Rows from block 5 of the denoiser of a small text-conditioned image flow-matching model, named by matrix and row number. Rows with one number belong to one channel. Each number is 128 + 32 x the weight over its row's rms, rounded and kept within 0 to 255. All counts start at 0. Numbers have three digits each.
After each channel's rows are labels from the 100 images, of 14976 (inputs lightly noised), where the channel reaches its highest value: "responds to" is what is common among them. Only what is clearly more common there than usual is listed. The data: made-up road signs on poles.
# convs0: first 3x3 conv (model.mid.0.convs.0.weight, 192x192x3x3, each kernel summed), inputs 0-95
# convs1: second 3x3 conv (model.mid.0.convs.1.weight, 192x192x3x3, transposed, each kernel summed), outputs 0-95

convs0.164:160160153121144142141137157085040097131164161104112132110053139088118135099117190118097128139131077152090127132151093127102103020083000109204163133116139105084145176159117098155108150151141145126116129114159129104161128131139119132125134125167150129156109120088144134122116168121171136157
convs1.164:176154152134081106108197116104255090105130147118122139184094120115131130107169096164112186084147137111155100163142177155101165200141015108095120129118166135126100148123086113093098115162153135153141083155129141144131166086136153169125121069109074131185110116148147165071124150123191114182
responds to: black face

convs0.153:142144159147154155157145124171146125137137155142147167121083181121109116071141145121142145089165176102153160133156204104160171162131197165161171181056121083123174163097137118155179173137150118191159125159139151168168222124118155137120121152146128109131110154148110171149151165134134111163
convs1.153:124145100121140090104108142067086126139107197142114107103174086149156125125167108130141128216121103127131125136076091156147091091176144111129132110187101186152171147167129179120102105187082135123127134118106117161119065116184137166102155090127163177089175125144156123143142155134123138098
responds to: red face

convs0.56:182140115161109150141158123177167171188109123194116141146158070157171125112187175117131149111118163148149150114156116118142168163193183141152174153157132123135093130163129148152229123162138109147158147063177110158170218152152159148178142141170164124122156088176109114140125157131161133113
convs1.56:028139150096142110151080143100144087130147180070128156121114189123130105096104132154155149165177110128106163151083137117173106102056162122163110130099182129144180151128102129148066129135132151144134107183124153121120066085128118115088150149135158133177129131066140194180163113141107147137
responds to: pink rim; grey rim

convs0.91:122161117154137185111071164117209136139133097198108150165076102089162104209134190092155137146074173130138124126120176117136154176122169095092116151142135147122080134188092173152139112105142138164122128123160131135163201185157105112104147109091107125139114109130088071077153143124163142116
convs1.91:170152122128084131151145068141074166129122157075160140148166159156140160100138101196076107113162144159114179148126146136160139106111109139175122106115162107156153096085119063159126118132158111096123129166131114127157079060119097147146139124152120105126127126099205195150142135154095145124
responds to: arrow right; bar

convs0.76:099120163122078159158135126158126094147182173130123192107138132108101103094118132147097094163188088147164143116112144147148128129126109095159155170131116096114169164123139136182102159061157143182124102134134143133194207111129186106104140162200183120159132142171174135186167147150161102175
convs1.76:239167124153162083087135085137113195069047059124115092160089124115171141140198186151135141112101149079097114153144167127077139125143162134096104128133133166128145126154123096042161088176108120112149109097123144130080086129137111170123151130092120155102105086133120146080071124110175105147
responds to: Z

convs0.3:139109086139160120157140175119146073133108080161116141134103116058119105133102107112101120117075126172034041120215076159111072112128093114122110104105112192102114148154143113086111053128087101097134120101103137137120088137073072082088140115112108112070105075106132135100125093108126077076
convs1.3:087110120102139100119121177121053096120182140155143140103165162128140096117080104109123070149180144163111157116021158150151121145052180146159173137138139105131146070170027112183130130144111148138101145159097119107152118135182106114125142091114119126112155235121154093167101149149125097138
responds to: circle sign

convs0.167:101068092141125111115114094113118112109071094099133097110143093137143118152109111095118142160114130064099092087123084150113062081129091128058095165107124187145095088095112108105114089060110101098087133103092093131080043131118134138137104090128077108117100174078116118113131070158056126086
convs1.167:107097142116043113172102079148116144180215095132072167057142139143121136116128129117091168144171099181164145134109177168143147113073123107135114145136086071089193101128124101141155129090114143175059088120094147124116076147105039138112133159129132150108185173095100138146151156093134154128
responds to: square sign

convs0.88:117092061121113151133087118105179167083120037118148110138158143142081132127099112163108106123094125125093011147159103107114182048120153152099149076118137159160085068118118104071124110152116133078153131118179112134122055154031125123112189096155090097097095094142126139176147072127108081093
convs1.88:132083190136082090150140136166110122170159194132094151095086089078098091171139162102107094202142085113146187094116177166093103122113125119122173126160136037119177171133114167175146167123133112133088096112098166160203187123202099159139168141116119116056151175083129085115085156148162149121
responds to: Z

convs0.177:083147126162166122113162092111120113099080156170121153125122103080097150116120125045159163097075142169109080076187110161119179107168146175118113123149125104183133082071139186109111085162078153148163115098131064103146169154161104089125157141096033193080134180127094153088157179090177116110
convs1.177:153100137116113195108108150137138151141109163064149028153131137112102134125133188229104126130104129154172184142109112137145116171111106134137211159118161125076114149148133089164140131103162121099181172128093227161133138121151092141133088116151173058180121068100145175121088042144067123119
responds to: ring

convs0.158:087194100123157129149118161154179162141107146102169130116132117115080102157111147083112128109112168136084074130210127104141175072094164121148133179130100157114171126156147120105155107155080141104169121121099071072129153128111154097088154147192094102108094131072107122154109091106093089101
convs1.158:164091143158147106122125154086096114094144089144088188126184145145154098101132098154157147127242099136172163102092136162127115153095110125142145095165156095130087079138053087125151104135146085200095129152106172106151148129141100139173159092093138136112143168138137106168116087136181142141
responds to: 70

convs0.70:101132131147137214122115117243162127158115150149116126123110075166086122158148081092140146131108124129125126135255136109184147167175194129130145089154078158166092135109178133114167142170094123116105133111155142090151117135182166097081200163145095126168123143145093138156112085119130064133
convs1.70:149134154110141080150196145052077136118125151117146138114159144141132147077089150165126120170173096166149156098066134153091148103089057162148163202122168074138180121156090131167082133100138145143158164175089082183159151127109106159163059136132182113081145104122141120104130188107112161142
responds to: R

convs0.94:136136179107122085109164140150161107167137154178118161143143134138169096160189113145114167148149141165143167136148129141174177142204166123145160115132109150180183140102175144165148121189145132105118117114180160140159212089169194137169177129151122147149140107198159165145127138115212114215
convs1.94:111139093155183121152117140119128189115131141080117117107156128128118108126085154126173083150154087168121115115098134123060125120056105181138182187123198135137130184137118107098122132083135142095162177121102132131103052161131096105118108120144126108055194131079137176144089218149070158106
responds to: 70; %

convs0.55:155133175134132217161143161208156168178153106149142131134104143138111129119182154148145166127201149140176145143128112167157128142125152134156173126151141158122149132155146152082171176140156121124148136144156151169138160173150167181144128128121178164142118112140141199189107113133142138164
convs1.55:134145094108110084089161058126128087066108171120107133080173139153113132120095149102146039126064097145104133141130136105120159106185161145118104189088106133197166172142097145178100111104142169125137097144173089138160131121136117084099107099138137122127145105159156046091132198158133102121
responds to: grey face

convs0.157:156106103129123148134169111186127128184181153136118203125121094139162153118176156107108105096142172149164154149185196074126189112158184122155185154158145181138129116164146106117151103140121121179131154183189145129164192172150138144130101159129172124111126109149054180117135147107158106145
convs1.157:136180173067175150151106143096217138102115155139135086103106189131094121133140152170133141139203119117096114110066110210120130100072120137155125116120138099065155197102115165155136164183141107106177125085103112202089116112141105124153177126173117133106171149161196155165119124142136161133
responds to: 20

convs0.155:144164147117096119096115146120157072146144177136138117108090102112142166131146133067156096183171118129121138113105092128091153112136048123122103156123097076076140085176165159115103129144155137114099094103144114096092200136128129088128059098115138150139126087085201130132096165103145127162
convs1.155:147130114123147150113109049126170172125131076105108081137191138125104123086131128187104126057134163128110115114126179144117073104120192119147175099140130181158119158134047113084140111118106190123166126153134151146126085143130114171134114179140091140110142090108120182171102116108115110119
responds to: struck through; pentagon sign

convs0.100:108127164069160160153179170179155094183092079163184099150119131126088115067139129089117115134078124133112131124079088116192106159142103108092122174093131092126118088138107170113095107065108129177113132160103063056139173165149126119137091047134098172076096163063105128146137157158126153104
convs1.100:206078080201093130152101112093092143122159074144013174186136104138133172137150116130165117103132114121137124129115145107069136147148162141145120099126134099122070096126121116134202174146152063113037178043142139180101128110086150168131123121081139086122145172141160115115096097126149130133
responds to: triangle sign

convs0.178:116126142110171172140106124180177148166137132157113158080048165112115126085126090106124177111077163131166123121167165139183178114151181136105133117067133110134100197233132138104114091132082122171168160110093112122134199171164145135098138156165151139134095087139139157160131103106134181108
convs1.178:113139137120143126091126206086101162107115180136142108137193131163143149138183149144142084173183078070075156077099106117109107115186138133191166115154127185121186086088084148165160111169191114103093142135124142138122082115115132128131155119112162109135178174144134109092138180133122089157
responds to: square sign; grey face

convs0.131:139153074138076143106215096122155146148086108101170162128158100096096130141119121146038104127058061158117111169167167098114159127143109157087088163128076122171203095140190165096117121091097131116118044127180105135091134184124098142126127147107092155103136119141059181111193105071094169132
convs1.131:121106199092182109114067145109166073127148167169127116102157152138161079091132135125152111152129175134175103107027110159115111120124103117122187150126157113079043174129056091148152113161144108118183199093109112149148103131098146105075160100153143079119164153172196147142097161150143095131
responds to: hexagon sign; 90

convs0.191:154118116151111174173152083130141083103137113093097188118164155136172148097101166137125103098076136123113130077156172148161132103154149072108099145139153128119132217131132131163168150127131127159117085148205166145118118207110081179186155123139130165137153159117136157153144126119120086097
convs1.191:147169121093170095143121170103192189142092147204111121138141141118136115098136083130136128127177082163095110185085124089092117168083092141124164139132131119097141065136164121120105102136137117120129161123054072161121153069153143113054078166120143133067158121136120127095137157116178184179
responds to: white face; grey rim

convs0.145:165106140145162107096208069173165168135096176071195096131149059091086061094085148155105066144072084159112160146167055106203145140117091143169163162124158133147109129092136121146119147113124147105158116121154073184155159158137161118125117159112113181080140161133124120157087187149124129128
convs1.145:121146113193126135140099154099114105090113098096117201161095125186164161103141115066132206132124184138175120094101137110107097105162145117084107099138112110136098144151133181125154108091104085165079102132132122069118141134110168126128147212127122119178110102151129156134134084086189093143
responds to: pentagon sign

convs0.188:132068242150150120169115129116129176128102099146064121100097154096115130130060079068183237125118153118163146073130148161161131099140140166136112130100126107166124149123081066079152106175108107163095133117077092103144087105124094107142157100100070097135100082109127085084113111148116123087
convs1.188:114182075123108134090148138154091138097104174109141097122155120171127111111159137165088054077090102080089144159140092104105148178099106131106186122141123154123128100123140084143091163122119134120187137121093178146162206143069100138155103121137180196114139141140133122131130164089108116148
responds to: triangle sign

convs0.41:117115083157164096135123111171159107055107143143117089116158116141057125130102050120102075141174118095104141080106144116152121093159089119133055162134119104123108095075156158046146104091157137103124140165108119167106073170180063110123125089108117151131102101112111133162092147122101125098
convs1.41:124142112146117145144081105127034163177133128149117100159135090137209162140125159131170124150111175138141134122146125098135106144177173124175167087131126155093140106169086142141166122153118119146158110064104120139195109153117160135156130097099121099139202176152154135155142114147170110104
responds to: hexagon sign

convs0.92:113127172105157138125105138140174130131176161143134184159083167094050124156125108122167155135124158158162159147152100132085165157119161154134166138102121104150154145194177157090076117090149160147112149244164181100134151121159098161049162143106159128145093126132128154130125134094164181173
convs1.92:197151125156148099092161116139098137135115137155135058104172123150194116112150163137110064136139120161102151132135166124102137099135085128157120151120128157116134150120085075186180111163130100093142101061121099174167126136126130087177138118112124146102157138170150093081133194133109115085
responds to: grey face; red rim

convs0.15:162164183109164173115118132156170148207142188150138136189121152159129098097158175147136182148108149178144120141173171183169153183158164120165153185136134113116127132173170160172102144140144149186111153134170112137141190115159156120155090140156206146145084151113152158181124102139137100199
convs1.15:074117101148134072163134106125093123047082099139103137116113093120169111139107122110190077112115135117111164109072103064069093061104098172143131134140171155173138180101115090138166119129157123102181177098141145133108102121137125105111165163111107128130146086148135148071156196103121193082
responds to: arrow up

convs0.166:176122137129149159200087107165131122097109164165113137133119122141132152099180184133133136136185147153194184103086137166179142151164184148211203130181186127149189174124122104136172145121130130127143158191144130177154151175111127137176157154171201165162128084126145189162165153148158097137
convs1.166:100128112162124103049177126144210151143183156133159187110138144143150084114102117119043095124111093084056092210176129111110152059112136090076050176093090154113115158125156194130105121134144110122177093099184138097131175118185158107087134131097112124093119139185153077133138141129137143129
responds to: triangle sign; grey face

convs0.40:078178190122128123151098145189164110129107155134152121160141117191203095134136158138098115135147117091133177128088137094147115142154185120136112139084122127146134083157110095187145136134120124127099118130118110074122185122142212075157051143114158080137133143138141142147074122112105124124
convs1.40:151114089127112132151090117112075157176174143132099130116119124112091187139167115113157125131177132144136122094155115151108234132150106130103150101153158107152143145097122127097130112110131135120121138118125114214102081147133091163105136137083120155113133181151100137167168180184151121140
responds to: square sign

convs0.149:106169089120119134071100140157035161151096151131129110165122111097121125108107123135081126109119073108144170146108052114154169033123000147088155129118120128054147137101133152147127122083096084129109131096129137105104168131124158079099120104148125154158130129092131122118126161116125127178
convs1.149:149101176080057100140221077073245099118121149090139141134081120095132128135130165156122189071144128146138092157107189142076146174118037121152113117109154158114111146104079099110101100172159157175149083174113200148126146101062121170141111092094109136149116133097166112110115157094165147140
responds to: R

convs0.163:179129124097145153155112151152162139170133163160105140156136106097118124173152132111138135096134155132173143138141102182092142173142165134148171118181140163105130088177156157108139186185211126120131156118225187172135187174134147162142120142154217120137122172121169157112121134119184112168
convs1.163:118159096164126104087153096127133137140132101137150158089146168171126101030094170194107117127165110173089145120130198118150174130091115155148122172072149110183143204087090075169097078036110108166148077120119104118196091090151102081111177088123123143142143099147124110139145161177119172133
responds to: 70

convs0.2:127140111150149139117167128164171128144140186161124165135091144157117132061195104143109151109136182125157151116139150120131190138186206146154163121161155141161137117215131115138131123137118108115125153177153163150149226165186175122101137132158209114174076094152113198134128144099125116167
convs1.2:131157184095121110149070135116087157137122182102125106091167137104142149148095163152141108153172131100145121190122127144151109097113141111140142199086117165137175175091150212149152131185149157153152119111130094162117040090133121153105163126145119170052178144131131104164130176169173115097
responds to: circle sign

convs0.161:120131166105158130129137100161159133129129206146148172095070119137107139116164147134128170108136182137175139134124145167087162145130192138144181119171151140094146159135144120102104154166154125180127147178158169173146181152160148158111129140137181135143119123136152203115144188067168114148
convs1.161:178146078167158114126113154138158172182155111156128093116164163145155143118154139163142066108167093099080126125117123129169127091109130143139117139054140163150130152155130149182182105144107079086123127097141098133157097118132148128112171143129119165105168131172121057160158119176145170118
responds to: grey rim

convs0.46:106137118119132091153159127119147143158179165147127164168135119195108115087172166168125145088129157135184135141146141131108136184145178163147179142148133161136152172160108087180127168135110108165161130109133116135146173119177147134084157106168194071156173194109127163143143142114179156156
convs1.46:130164136164137123130132101149089126111093156147157101107144154100129160127170108117165124158127107155084121148114129145170119070096139128099049129088097121166135092120147133114136083150156162149125116141159125138118107175119103129145164105088085206142092044137124135141158167155064159118
responds to: circle sign; grey rim

convs0.61:119093177144079171170136088122082146172145137148096201127085104149147128108150166122105128150105169145230179099110134144166154134188122127095164144106143093131135175147146129128160147132173146145108069129184084117159188162166151172125084157136151130175181166171146139167183155128163147117
convs1.61:156186101105167095097151123151215110104125169098180061112129142085123152152189127117164136092136102080053137149128160105119181087073138094138128107199124184118158143158098124157113124202087105103129130125125200173116116107108157123123167050137143127105113097112153142088103135146108088148
responds to: arrow right; bar

convs0.109:151165138139126159138183132134166126165142139122107174128137079158150143109204147135103150131182139151164172117137105108130153157141198105142136161185198166158178134157113140109164146134151141138132107155137129154164159150126192172136159195127220174145134076158121161160116152171197129157
convs1.109:160150126099096128183096125114145117123132158142118124118172184124094135113079107084158094113169149114101130140144159174134140142144137156153145115078052095163109149087156150133100139118147100123151147108135138126108117086146123081092148104121094088061127139128169123133163101147091124143
responds to: square sign

convs0.185:170111164145152165165140161201136109208151100171149136113128132142144123148133153133177144143124160155158145154193166187092177134170161115200158172156207127137179156154134177164131096160168122191121176131170141117163165094143140140072146119143141184148128085126113157170137168185196098203
convs1.185:098209098129131102130150099096139161040075137124132116136142144166113115080104093131058135112139081167095117114098139070158122127111118142136176138113102105140113155091160123113115151102088126102189134165078093203129118138143128105198096164099136108092129137166124167068130165090102170122
responds to: square sign

convs0.130:143133130117128089089077110107001128116123090111133158182083078115129119177165160134134169117100088121132159156151170078084141226117140156109193093129109075126156123092133087164132120163195119120086149190125091167203096129137159182115139135135162100174114148162090130174149120078170185102
convs1.130:115122152155150167163171172091143087119146137106205069145125146154165141103094116130101133102081159120163152050098112166163097085134073109143118144136177128118104159157133180135120121135127059101127085156144184087074230147142143104179085043163123108095062092158116084187087093154112094074
responds to: circle sign

convs0.127:154123154154132084109149104161145102159159175188176155215115067146134120123200215139131113159148124126170182163103168130132194177167152122124158204156165114120145114149132111163159185186175138121120105173165157121120169180120177154177133089113176148169122188123157199151134164113141117175
convs1.127:128157167171161139195089108124148165114151113051119116093130186114144110122117119115109131127125174118134081093146093135132093063114136147136138072095135153154096174125141170095135100071125115115165157063138074156143114098143102150076157124155099118024127045146128093135121142141114113124
responds to: circle sign; struck through

convs0.14:165116172106134184124113139119167137196133139135132123162122178103126092138102134148127161149064202142157139142081180160108150114188137113148150109204137120144162171168124131161058109153160113126162140161131185126100151139175073158121070124118132110128092110147127171137133100108140116143
convs1.14:080148074146099115155118115140117107113079127152120107173112074157162151146122141118145107109143126119115118145147067116152132128087152125134107128081168159085072127102125141107182151092106142132106140152123073105189110115093172076156187135121094161099125118126139119085125157153149165138
responds to: grey rim

convs0.144:143126112109061139166087109130093190128180158119109105168101161153118137159145173142058135077171153148152198107137153160090124169104162133188168127125065130138140228161144094133133154128177103081154140168138165153130121080111143162118110141186182095154168149122151138135168110098152163107
convs1.144:142138183110167139097172117087141082129112119164147130050112138095104118124132138123118090082114148111133126077091099119204107119096091089111102144126136102143121095088136177168134136131126111110172131112110146139157166132154127146178112068123086150091089118141099084168126173155097145147
responds to: circle sign; heart

convs0.93:101065087120096119140065133175153180111152059084146140151056089075064109104128091112102151080131150128122141162176091140078130087089109125143137103102124112155113148105147148090128155075157118130136144150126154077097140120122099142139111066121075123179127097080115066117087137107158105128
convs1.93:077131148173108136120111082133087124162151148170116140061170134159159108103109086128073026106193166146109093159103137126199144130136201083078150117131072132153168095114128147191095093094130061151137096135106071107171114136170126143113097123168087155077133171135151142150145153141120142099
responds to: hexagon sign

convs0.154:159122184167123130144181084096147141186149191128145149144167154199169141112148224150115160112154151114153176139134197162083151167164186117137107150199149117109158198176091131198163163134158112138123121109078135160136144136144171178201147136130171155180161150157135145184115172115150125141
convs1.154:073156089102146134163054213136127160105112141170141116120124139131071126151140080060159121173132141156115103115108053085193083102108133165145183127098106150187132103104171167100126157176126158138128142157127145106110151135120149119072140137141121130053105105112140154099163132155088116168
responds to: square sign

convs0.118:174123104168140184143124144178154149136120127184172126175129051147094159128177148185157133154170144121152154127143114150170127169163153136136179165183127130126167146124114142119159130147149093128174192130130170173162198125159147127155132124173171133128142114153134207177130094106138154169
convs1.118:080178160106128088119132100121140101107139164050086157099153192111171112107118148084118151166074113153136119182124154086111131061131164141130065158081155158189153133167115147126124116136141224157127093158172083123130086109154138105091122146102140119136089101114109052085132177178121108093
responds to: pentagon sign

convs0.34:082131087176119151139192125151187113142137140094130105158182120172131158112096139152095083107106151079156142113137148139187074119136177124137090130184106187163079194074128162125156166114092134104118117124069103114092124158102158095149155098202115158127134150125100146157064072095111034089
convs1.34:160116149084154086137108143143051188147141121167103196088124113109114121125138079083140117171156119139091140125061070131095177151129093124127178138102126071121183062168121163116137099119138140171122196095084105119123100119146092145108123103066130121098201149096136090123160190151117160160
responds to: triangle sign

convs0.77:179138178120132153145118131155162094120102166128174127170134089179157113080148164141143109170150148123136158142135089154140158174165169130168118124230215090139177164104090143148100178166202142147153126140138122132154148149151136150205110122103185128148150135151157217126145139177136084146
convs1.77:101195041141119117192123083093119166136142089119125145108108128099128173140169136098128141078104112124133082117115153110113079090090152144088175121083085172157110157126214106087164097104063132130115156108167136159098098125104145127068143178116102157062106116138107045154163131097148207120
responds to: square sign

convs0.13:124121126068082107164108133155155167091177154116150156140139142133085112111149142097093150101137153148142184152188110132077158128151155131180220144112124132159131101101126094129138202117128158124162162208162146139172172120103159167141120120144177123141156194133164161108145140125102123125
convs1.13:173154136184141106102164096106167096157102077112114123089114146110196087127173181202163107131146126146132102103074151132189106152085124146099076099113114129086131134126131118187119094138136075112123076041154158112141116082176112081114154137135058169169068079136100081139164108134183190123
responds to: triangle sign

convs0.22:158139143173125190135151156121170081167155172119116132123098194124164144054157213157111116104143166116122161144120151144131176088168171120156136120090171131129140167119139143181138145176114137166113093122152194121127181147159163168190106116105141160155121183150107128166111139167145078130
convs1.22:096161100107179070157107122144112213120090143137155128133177088112105105183108042125145119176147095163121099143118084115135077149112123137122162146161076127148154160122189162113114151120136158116154175131063076174109083121135143099072129139168104118061183112110151156102120166087128164167
responds to: grey rim; white face

convs0.179:090185095136130192132075133138158116129058136182154063135141119160137137155137080116142149108120116126135145072101069157197157102112146132124150115085084067107025061131127191147143132122139099112165123081179126075123203163183146090127148135139103128137087147114211096158145122109105147161
convs1.179:181109140177122128147178137159185173137131101072104140129134105106152149062171182152115088146156130106036158138189184144086131135132108125142139117195232166120211175135079056111129089114130123137110123140102154179199102091141099141132161157141198086073167131081101140113102148142155083129
responds to: crescent

convs0.165:157142147113154106152127125201158122137115121174153134083121153069107091154110077102130126120124178133107136162159055110118190132189170146165120068063059124146153179115108152082146154135123154075161135168116142181156160159095148152096188143149047150118168110152083164087096181088172151129
convs1.165:137153165085140173133119184087077137146122164120079133144133171206135179118143175133142125156171065150142161086091166149156103173071137163148191163136189089125108112131090112212122138122126126190105153125079100145163139076167114135144090156132192106164148121106161165191169128135129134141
responds to: crescent

convs0.20:167151138123145150123133107056097110130162145142164093148101184127109137194162135165131191189134168110127141115086090121123120101123143141202135190090159062196134203081111146142153159132142128119147167201100143116155136099127110147130225131156153145155090099163137128134150170159121146147
convs1.20:121123196123142150141085163172166139149094132118090163140094095042134107124107132087074111065086093139118155162189105103111199122149124064135138092116184152078126094134131200111103105144146158151078146074107133088126156160172141148129064072115122135129150092074096094118128132128151089135
responds to: struck through; grey face

convs0.52:179119114154116153090104153106088157107082107128112160128194044156149131167136161184155099125152088146097130144067163095150143079105071121063167115149131160110114119148084149146163144061117125140133110033171166163122074101151146142094149117108127136088109064134127166090112102117134111145
convs1.52:117134139096154090141108072162119108101154125138091107087105192121098129145150160099121159078109151094138119041171181142081122156135188143143116138133127108144158094130150064096148117159106146124104156183144140171085106175058116121145172088166160101070116149108121101123100161084129079108
responds to: triangle sign

convs0.50:175114172125127124176137139104000104140145157164124128057096067118103129158166110131118117147159108159175116101075101112108158143165118100138109147094089096155161115193107092149157147145161144172139127094163135167085181118156140188130164161137109116126145143172131165115142204137140169146
convs1.50:152107101131188171102096141166181128143107063141141065164170175132163175110136176129143101105128138086124112151211169132128113154125127116152175093156178153115139145123100126133136108119131086119144128139138119107191120155139161098167072087145154081185116076112115152183130056124140059127
responds to: heart

convs0.59:081176111141190050145116147116170132108163171189101162145121188159152097128146117120139135106167147113139167123174188066248178177111184135129106114118107157144159127215093146150128135159057111166132150122118100139159217144098171089130153125172126118111152163139098121115120155109169131142
convs1.59:158100156144109172095135111143034131157105182082166120162147105104110162132128114151129111183131118166139103158089112151106124092162148186148184126119146109133150106076123125135128133108241177151122117134141131152121073077216114164121123125102117114158118102068155201128164113165083121127
responds to: circle sign

convs0.12:109128167065099089099105110126155197064121205092131148174158139159131146138164164152120169143112138119137105143116080099070139176171125150125171192129113119106158041128159100168133131107154121152121083153146076175128132106114176157109026099102168088095114182127105152127161200120148159163
convs1.12:133063089156127090154137126153056086191114141168178096134084135071140110137164135116164084141124169173123168133122120116184121088096148114138106056101153150136122113145077152112159114109082144074091124085141161111163134134140148132146203114142131149113113082132186089129101028158121096082
responds to: yellow face

convs0.190:170154100135137115122101135160175116142099178176142113137131095118136125109196153158140102145166149150129162148157060138203186171168158136110146121249130138138145129114116136105116149170166118070153163135146149180160171106163174141175153158172129182115163140146159177118137148129187142199
convs1.190:106133164138124106173151108089105153092166123044117154127151159153143143136084153090137174137086097171165094116086200129097071093097139166146142146025170148188150128140129126092164080093108178156118137118111106123122088117135101116079148166099132081080092065110105100144134134173084129095
responds to: %; white face